From a checkpoint of a small image embedding model.
Model: arch poolformer, norm layernorm.
Rows from block 2 of a small image embedding model, named by matrix and row number. Rows with one number belong to one neuron. Each number is 128 + 32 x the weight over its row's rms, rounded and kept within 0 to 255. All counts start at 0.
After each neuron's rows are labels from the 100 images, of 14848, where the neuron reaches its highest value: "strongest on" is what is common among them. Only what is clearly more common there than usual is listed. The data: rendered roads seen from a driver's seat, with toy cars, trees and houses.
# fc1: MLP up (model.blocks.2.mlp.fc1.weight, 256x64), inputs 0-63
# fc2: MLP down (model.blocks.2.mlp.fc2.weight, 64x256, transposed), outputs 0-63

fc1.166 [114 146 147  92 129 113 164 187 113 123 136 152 119 117 150  79 120  74 119 199 102 183 118  73 137 126 107  87 138 144 144 139 125 118 100 168  60 133 193 188 156 131  69 131 120 128 121 114 168 138 109 161 170 134 167  94 124 178  83 128 112  73 139  91]
fc2.166 [116 139  80 178 167  97 164 110 132  64  38 136 105 144 111 127 133 110 113 155 180 144 127  94  76 143  81 123 172 136 213 134 149 143  93 140 125 107  96 132 138 104 151 151 135 170  92  98 140 120 147 101 170 102 184 103 146 140  90 174 120 130 158  88]
strongest on: bends left; double yellow line

fc1.17 [166  89 148 105 100 124 146 117 123 110 180 128 112 107 120 170 142 154 110  88 110 160 121 128  78 118 156 187 168 119 122 129 106 129 116 112 145 142 208  68 136 142  85 181 105 104 125 107 119 161 131  79 127  65  91 135 111 182  79 117 142  97 143  38]
fc2.17 [165 100 162 112 142  99 156 156 110 115 163 125 134 143 118  99 214 104 116 128  74 112 100 146 119 134  89 122 130 123  85  73  95  68 168 149  98  82 173 116 141 136 168 140 147 125 129 130 154 168 139  86 107  84  74 135 176 133  82 174 168 159 190 148]
strongest on: dashed white line

fc1.15 [ 82  89 136  90 107 150 124 101  88 154 177 154 158  90 204 123 117  96 127 129 128 147 103  70 105 130 124 115  89 136 188 173 149 125 100 118 170 132 147 224 127 193  88 122 146 136 104 122 147 116 166 135 127  96 156 126  92  94  97 153 188 105 107 127]
fc2.15 [ 80 149 161 183 160 145 214  91 125 136 164  86 105 143 146 172  70 118 109 142 112 153 107  98  84  99 162 112 155 141 160 150  89 186  92 113 129 113  93 153 132 108  94  67 112 159 139 107 137  90 121 122 127 163 119 144  90 139  88 198 122  75 123 131]
strongest on: truck; dusk; vehicles: two

fc1.138 [200  94 125 119 101 127 129 129 133 104 199 106 158 155 116 139 124 110  92 158  95 164  76 112 170 125 116 122 147 110 124 142 145  89 161  93 145 114 112 126 149 113  95 188  81 129 126 184 138 115 123 146 127 126 140  58 193 127 157 141 162 197  70  66]
fc2.138 [153 128 133  85 109 155  90 137 167  69 151 107 109 103 129  84 100  78 159 146 146 110 130 136 142 153 122 106 198 205 144 106  98 136 116 103  66 135 129  44 116 140 120 137  82 122 106 129 128  56 131 149 143 133 174 155 151 180 128 100 161 180  98 127]
strongest on: sandy verge; bends left; vehicles: zero

fc1.230 [ 74 118 135 151 122 113 144 122 116 115 100 138 146  74 174 179 163 184 127 148  95 116 156  90  86 127 156 145 139 116 207 111 160 136 124 168 135  88 111 138 139 186  90 132  89 126 112  98 204 130 167 169 127 185 124 161 120  95 134  80  87  78 151 140]
fc2.230 [ 68  93 110 157 102  94 130 148 124 159 171 145 133 118 178 155  78 115 152 128 122 179 128  81 142 131 112 151 149  60 161 131 137  59 139 121 130 110 133 136  58 117  92  88 149 102  95 154 198 169  97 146 157 120 130 217 145 156 105 138 108 108 135 138]
strongest on: vehicles: two

fc1.218 [172 109 130  94 126  84 213  81 124 117 130 137 100 191 135 112 173 143 134 211 116 117  93 118 100 139 123 135 121 128 124 117 134 147 119 133 135 161 116 105 189 163  82  99  59 142  92 140 134 130 130 126 202  77 173  75 149 127  95 104  91 124 121 109]
fc2.218 [144 114 173 104  75 123 116  74  63  74  95 120 161 188 134 143 170  73  93 154 142 110 129 124 121 125 147  82 103 185 137 140  84 136 177 106  72 140  99 113 162 162 151 124 131 130 108  85 107 130 141  65 192 138 185 146 120 144 128 136 146 137 137  85]
strongest on: double yellow line

fc1.222 [109 179  92  67 117 126 139  55 131 123  88 100 121 107 133 153  92 134 108 120 119 145  86 104 183 177 163 106 139 155  72 103 133 126 152 123 137 193  93 168 180 136  95 122 117 158 178  83 169 100 180 128  96 145 122 139  91 132 106 120 102  94 194 139]
fc2.222 [152 122 229 151  88  94 106 173 149 139 137 189 142  91  95 105 105 118 164  90 143 111 119 183 144 104  96 106 144 195  73 118 131 105 113 162 164 148 154  87 137 136 171 137 127 122 134 135  87 101 177 100 114 151 158 149  78 139  71 144 144 123 100 162]
strongest on: sandy verge

fc1.129 [107 143 186  86 151 130 195 165 147 123 172 120 145  89 126 129 153 118 131 157 110 127 108 117 109 157 167 122 130  76 134 117 197  97 130 122 174  80 178  91 158 109 131  84 190  99 102  93  89 129 120 141  86 152  53 144 115 152 127 151 145 145 165 191]
fc2.129 [190 123 177  59 142 140 139 124 117 128 159 125  86 158 182 139 125 132  81  68 107 125  58 125 140 137 170  98 100 159 109 136 176 141 135 140 135 113  95  90 136 155 125 132 155 113 136  85  92 163 123 188 112 170  81 127  88  74 186 125 101  75 132 130]
strongest on: dusk

fc1.213 [161 123 152 121 183 131 112 116 124 118  99 147 135 125 151 128 100 168 133 115 106 143  79  87  72 124 204 105 144  92 102 179 109 159  80 160 146 114 127 116 122 128  75 146 155 133 147  75 192 106 104 112 117 163  77 126 194 132 140  35 125  87 137 143]
fc2.213 [ 84  62 123 164 141  94 141 136 127 133 116 216 125 136 157 175  95 146 133 125 149 106 145  55 100 100 110 158 147 127 130 135 178 123 134 192  72  81 122 160 119 139 100 132  76 131 158 104  79 113 134  83 149 191 156 172 178 108 125 136 142 107 126 104]
strongest on: double yellow line

fc1.220 [120 122 184  57 138  91 145 101  93 103 130 163 122 124 119  69 146 126 139 111 122 187 117 132 111 134 107 179  38 111  95 144 163 120 128 130 139 147 108 135 122  67 127 108 157 180 199  98 181 138 177 177  86 166 148 101 117 111 102 133 137 119 104 155]
fc2.220 [143 119 154 116 116 115 119 124 154 139  71  40 175  85 160 122 136 131 151 101 157 175 135 146 169 113 153 109 134 160  85 147 165 131 130 169 156 111 105  91 125  93 167 123 131 176 175 154  94 189  83 149 103 182 146 116 118  84  81 113 126 150 142  54]
strongest on: bends right

fc1.37 [ 90  96 121  96 148  89 142  88  99 100 137 136 151  93 117 153 175 117 204 148 110 138 101  92 132 150 165 116 107 106 155 100 211 150 155 105 194 164 149 142 159 161 103 139 112 188 163 170 113 164  70 116 124 126 144  83 116  80 142 146 140  97  97  88]
fc2.37 [116 134  98 152 157 124 168  72 104  98 177  68 153 150  66 139 154 194 200 140 121 106 117 111  75 154 101  99 109 112 123 133 112 100 144 110 100 131 184 134 154 145 114  77 147 115 147 134 124 162 101 101 160 233 126 125 146  84 129 118 108 113 151 128]
strongest on: dusk; crossing stripes

fc1.247 [112 153 235  84 115 113 184 128 157 132 107 143  58 164 134 148 129 149 116 158 144 106 184  85 101 178 175 114 114 140 128  97 148 146 140 179 137 131 124 127 122 198 138  78  97 149 120 117 158  97  63 142 140  77 128  96 157 124 102 105 142 151 130 133]
fc2.247 [135 177 103 113  63 124  88 143 126 140  74 178  81 164  73 106 120 113  62 171  91 140 193 115 155 125 196 176  91 120 102  94 156 124 152 123 174 117  84 199 139 167 127 141 111 120 164 131 123 118 166 146 138 107 124 143 133 134 114 123 153 136  89  97]
strongest on: double yellow line; bends right

fc1.151 [ 87 108  93 154 151 143 126 173  78 136 131 142 108 128 145 118 139  71 130 143 102 157 133 102 122 161 154 131  98 108 156 117 164 146 227  97 134  76 196  83 137 113 126 101 224 146 161  95 161  71 166 113 101 115 157  98 129 155 120 126 103 122 109 146]
fc2.151 [139 165 124 101 143 151 110 155  92 123 166 161 120 140 176 104 133 128 117 129  84 164  87 128 135  97  77  98 145 119 112 181 139 142 126 163 202 137 157 101 166  72 127 147 187  81 184 105 141  96  50 126 159  91 130 162  98  75  86 169 139 133 147 116]
strongest on: sandy verge

fc1.39 [174 125  99 111 107 136  73 124 102 125 185 199  95 130 159 131 185 143 104 134 195 139 126 109 162 188 131 118 115 119 173 120 125 149 135  55  97 140 143 114 127 131  89 121 129 120  95 165 157  86 135 104  54  78 149 153 129 103 192 143 155 167 134 103]
fc2.39 [180 164 158 106 170 166 102 111  68 121 133 113 116  89 108 109  79 146  78 185 140 163 142 145 168 119 144  94 158 114 158 165  53  85 154  81 138 116 170  92 131 132 127 163  79 105 172 167 152  88 113 128  87 103 106 135 128 153 163  94 132 175 110 107]
strongest on: crossing stripes

fc1.135 [154 123 106  91 111 139 178 135 143  74 165 114  67 103 151 133  70 186 128 125  72 139 117 138 105 206 150  86 160 126 104 117 122 162  99 135 128  67 119 145 148 169 143 161  59 117 117 166 142  85  74 104 154 141  72 127 163 128 103 118 139 138 112  88]
fc2.135 [108  76 128 113  66 168  66 172 165 109 102 123 125  94 124 112  92 141 103 103 135  85 193  87 159 146 177 186 121 137 117 105 167 134 154 132 141 106 159 125 150 169 103 140  78  92 155 134 114 117 159 149 157 111 102 103 170 193 149 129 123 206 118 103]
strongest on: double yellow line; crossing stripes; vehicles: zero

fc1.120 [113 105 168 126 124  99  90 150 114 112  80  99  56  88 155 148 124 160 126 134 140 107 127 153 132 170 168 133  78  62 159 134 114 184 178 157 113  92  93 190 135 196 146 116  84  90 186 132 112 125  99 113 153 114 159 129 146 153 144  93 105 130 136  66]
fc2.120 [141 104 151  90 149 126 102 145 132 117 174 172 123 145 105 120 118 107 133 166 142 124 158 147 108 103 116 180 131  57 121  87 105 164 181 190 179  51 123 140 105 156 121 169  84 147 135 128  94  72 118 185 188 107 101 124 141 132 139  93  70 132  87 100]
strongest on: double yellow line

fc1.125 [149  80 133  99 137 136 100 143 206 151  90 140 133 190 116 111 165 133 118  76 100 169 143 178  86 106 119 150 114 189  97 156 146  70 124 104 131 140 121 134  91 154 102 157  89 121 104 167 173 106  90 100 112 146  82 158 183 105  62 145 104  93 151 138]
fc2.125 [143  53  69 112 122 130 194 149 112 172 164 124  96 193 166 105  96  98 120  66 141 172  78 145  44 100 135 121  95 145 128 144  90  91 135 138 145 139 114 131 154 138  99 114 169 111 140 125 143 186 129 148 120 125 105 109 178 137 146 137 129 138 171 182]
strongest on: sandy verge; vehicles: zero

fc1.205 [172 154 111 116 114 161 163 136 136  66 120  90 167  66  71 101  82 142  91  89 105 136 149 103 144 133 124  92 170 160 145 152  88 185 158 148 197 101 129 119 198 148 164 133 142 162 128 105 198 113 139  95 166 144 150 102 116 119 118 124 158  86 133 151]
fc2.205 [139 120 154 104 108 133  98 117 120  86 156 151 130  64  70 124 120 103 130 130  76 106 164 116 140 111 137  69 127 167 144 134 124 192 144 142 166 170 147 138 166 119 184  74 206 132 129 177 147  95 133  87  81 134 138 115 121  82 107 151 168 125 154  53]
strongest on: crossing stripes

fc1.238 [ 94 167 196  85 100  88 101 149 173 143 137 115  47  98 137 123  68 142 144  95 171 132 136 150 151 121 127  95  87  95  88 118 197 165 162 126 109 142 102 117 124  87 134 122 126 160 164 141 161  96 129 178 132 126 195 151 157 152 139 118  79 103 105 165]
fc2.238 [110 129 169 161 104  67 129 102 138 180  75 118 125 113 141 163 119 138 116 102  72 128 164  89 136 152 118  79 100  82 120 219 146 114 161 118 175 116  87 143  88 107 142 137 176 164 174 190 127 160 169 139 105 144 141 119 170 146 110 101  72 114 103 135]
strongest on: bends right; dusk

fc1.20 [114 153 141 107 109 110 117 213 140 111  83 148 120 148 149 116 123 146 191 184  74 165 159 129 161 126 124  96 130 130 172  92 116 146 155 159 146 143  82 163 116 126 107 121 124 166 126  60 111 136 116  70 153 124  71  71 200 171 155 108 123 125 129  81]
fc2.20 [138 104 158 145 100 110 210 143  67 142 112 178 152 170 136 139 152 136 127 143  60 118 140  99 137 137 193 146  56 104 139  90 157 131 139 138  74  87  84 115 126 158  80 109 166  92 127  90 162 125 141 133 190 116 174 152 142 159 111 100 138 130 165 109]
strongest on: double yellow line; dusk

fc1.160 [186 125 130 136 125 129 133 139 126 105 141 157 150 194  86  76 127  54 119  68 127 123 178 144 127 155 123  98 122 145  88 184 105 116 119 118 163 134 137 107 172 190  62 106 106 120 117 148 129 126 168  82 179 128 156  75 156  88 117 135 118 177 115  72]
fc2.160 [156 174 115  83 122 140 120  61 162 155 152 125  91  98 159  89 136  62 139 134 160 116 133 200 130 180 119  98 179 193 148  88 110 156 126 100  95 157 108 110 114 101  93 116 107 143 122 128 104 107 110 137 168 206 143 146 135 122  56 111 135 155 123  88]
strongest on: vehicles: zero

fc1.186 [162 152  90 128 106 110 137 131 166 174 125 117 108 159 135 149 100 135 124 105 100 150  66 119 138 118 155 173 140 206 102 144 169  99 154  86 151 114 154  78 122 123 129 104 158 131 113 110  66 159  72 143 138 134   6 154 137  99 117 135 173 114 162 121]
fc2.186 [171  55 139 107 167  83 200  96 111 130 152  98  81 145 101 131 125 114 126  76  92 170 158 112 110 134 109 159 132 122 159  86  90 117 145 138 163 101 115 119 121 169  88 158 147 160 177 124 123 144 112 174 129 106  54 128 134  71 170 137 196 132 147 155]
strongest on: dusk; sandy verge

fc1.248 [148 155 105 135 153 172 142 104 144 141 145  51 185  73 237 122 135 108 118 151  86 129 124  67  97 147 103  75 161 108  97 124 165  97 117 132 125 111 186 127 153 126 107  66 162 136 173 131 103  95 139 156 135 123 124 106 156 114 125 118  75 126 110 112]
fc2.248 [125  75 106 118 145 118 149 181 106  96 132 129 151 178 180 129 203 115 137 110 126  56 106 136 186 147 134 128 127 159 163 146 147  96 130 132 199 153 141  61 127  80  87 121 170 143 124 107 151  99 165  53  91 135 167  85 116 103 116 116 128 128 114 108]
strongest on: snowy verge

fc1.191 [141 144 122  89 117  82 151 149  93 103 130 123  96 155  89 151 106  74 194 139 148 110 165  62  84 146 147 136 129 172 135 100 135 113 171 149 202 153 137 145 178 144 139 121  88 104 126 169 116  80 131 137 146  39 121 123 105  92 152  92  90  87 164 132]
fc2.191 [153 145 164 120  97 136 154 125 127 108 117 133 107 187 150 100  95  86 133 181  82 150 149 147 127 124 135 137 158 138  99  95 108 167 127  81 244 176  93 208 168 178 104 112  95 126 122  97 121 100 113 123 150  73 110 142 123 133 111 101 110 112 150  86]
strongest on: snowy verge

fc1.250 [ 83 134 103 109  94  99 118 133 217 172 107 129 139 102 112 167 125 113 140 143 146 146  91 147 139 103 136 136 108 215 149 123  73  98 157  91 171 164 117 116  89 150 170 174 132 159 152 177  84  98 124 100 127  84  90 119 174  93 136  94  91  95 109 161]
fc2.250 [140 120 116  96 117 110 151 150 142 119  26 145 112 154  61 134 103 125 142 183 126 154 103 117 134 118 130 168 103 142 101 175  58 149  48 134 169 182 103 125 169  99 123 170 144 114 178 135 157 115 140 185 100 137 105 126 103 107 160  80 101 114 134 132]
strongest on: sandy verge; bends right

fc1.239 [155 150 227 130  89 180 148 123 158 121 127  89 112 116 199 102  67 144 130 144 102 141  94 163 106 125 127  99 173 140 132 101 119  80 159  95  67 143  92 123 173 113 174 141 181 168  92 159  81 129 152 147 109 142  78 111 109 135 146 121 146 107 106 122]
fc2.239 [143  72 159 151  64 142 119 133 166 113 125 157  73 168 129 163  85  80  94  63 121  87 150 136  71  92 112 111 142 184 115 112 136 109 174  87  94 179 134 164 188 104 113 113 157 122 182 140 135 142 144  97 101 157 110 111 161 137 107 153 164 121 175 127]
strongest on: vehicles: zero

fc1.203 [155 125 160 136  65 129 178  88 125  81 140  95 144 131 110  70  93  84 159 106 122 158 117  89 146 137 136  98 142 137 127 204 160  71 138 134 102 107  60 119 176 120 151 106 131 165 131 176 117 125  62 129 114 142 129 116 137 154 111 122  92  76 199  90]
fc2.203 [139 102 129 113 119 141 104  88 151 136 136 158 101  64 207 100 131  61 180  84 146  91 132 149 168 164  76  81 144 136 152 154 140 121 172 115  95 143 133 107 147 145 150 145 156 166  89  83 119 143 126  90 141 139 170 100 101 149  43 114  75 135 153 125]
strongest on: vehicles: zero

fc1.227 [150 123 155 141 117 120 141  86 133 105 115 136 139 132  97  75 133  57 131 164 105 141 107 166 121 112 193  53 176 138  56 115 162 123 141 164 134 116 146 152 145  99 179 111  94 121 177  96 175 103 140  68  76 178 140 147 108 130  93 109 159 153  87 154]
fc2.227 [174 130 134  54 132 102 131 103  93 143  57 127 120 111  67  66 141 100 172 115 122 150 159 145 148  75 116  99 168 195 120 160 122 105 105 166 156 126 144 118 148  88 200 169 111 140 149  69 164 149 117  99 121 167 121 148 146 169 150 151 159 107 125 135]
strongest on: double yellow line

fc1.155 [138 103 123 118 103 155 121 126 132 131  91 153 111  84 180 121 111 138 153 117 177 152  85 143  87 160 163 167 113  78  90 157  71 196 121 122  52  76 170  99 134 114 143 131 171 145 161 109 142 149 111 172 138  86 122  87 118 179 153 113 160 185  83 132]
fc2.155 [100  57 131 131 118 153 135 153 150 134 119 178  97 128 184 132  75 130 134 110 178  77 119  93 101 188 130 155  84  66  59 122 148 125 171 111  97 142 162 168 106 177  97 170 150 132 112 114 126 104 168 142 133  96 127  90 104 156  96 144 147  98 176 169]
strongest on: vehicles: zero

fc1.33 [135  75 123 152  82 132 136  91 181 193 117 116  42 175  89 108  80  99 135 124 137 126 128 161 101 132 141 131 139 108  46 100 140 148 139  91 167 145 174 109 123 126 115 114 136 156  78 105 127 110  67 156 117 164 138 177 137 155 123 139 108  84 147 186]
fc2.33 [148  59 101 140 117 101 102 139 159 214  73 100 112 166  96 144 104 135 151  83 111 154 136 112 112 156  82 124  89 102 144 156  92 119 131 130 188  96 140 132  60 149 144 119 137  85  92 157 119 166 193 133 153 120 163  99 123 110 123  83 173 115 178 109]
strongest on: sandy verge; bends right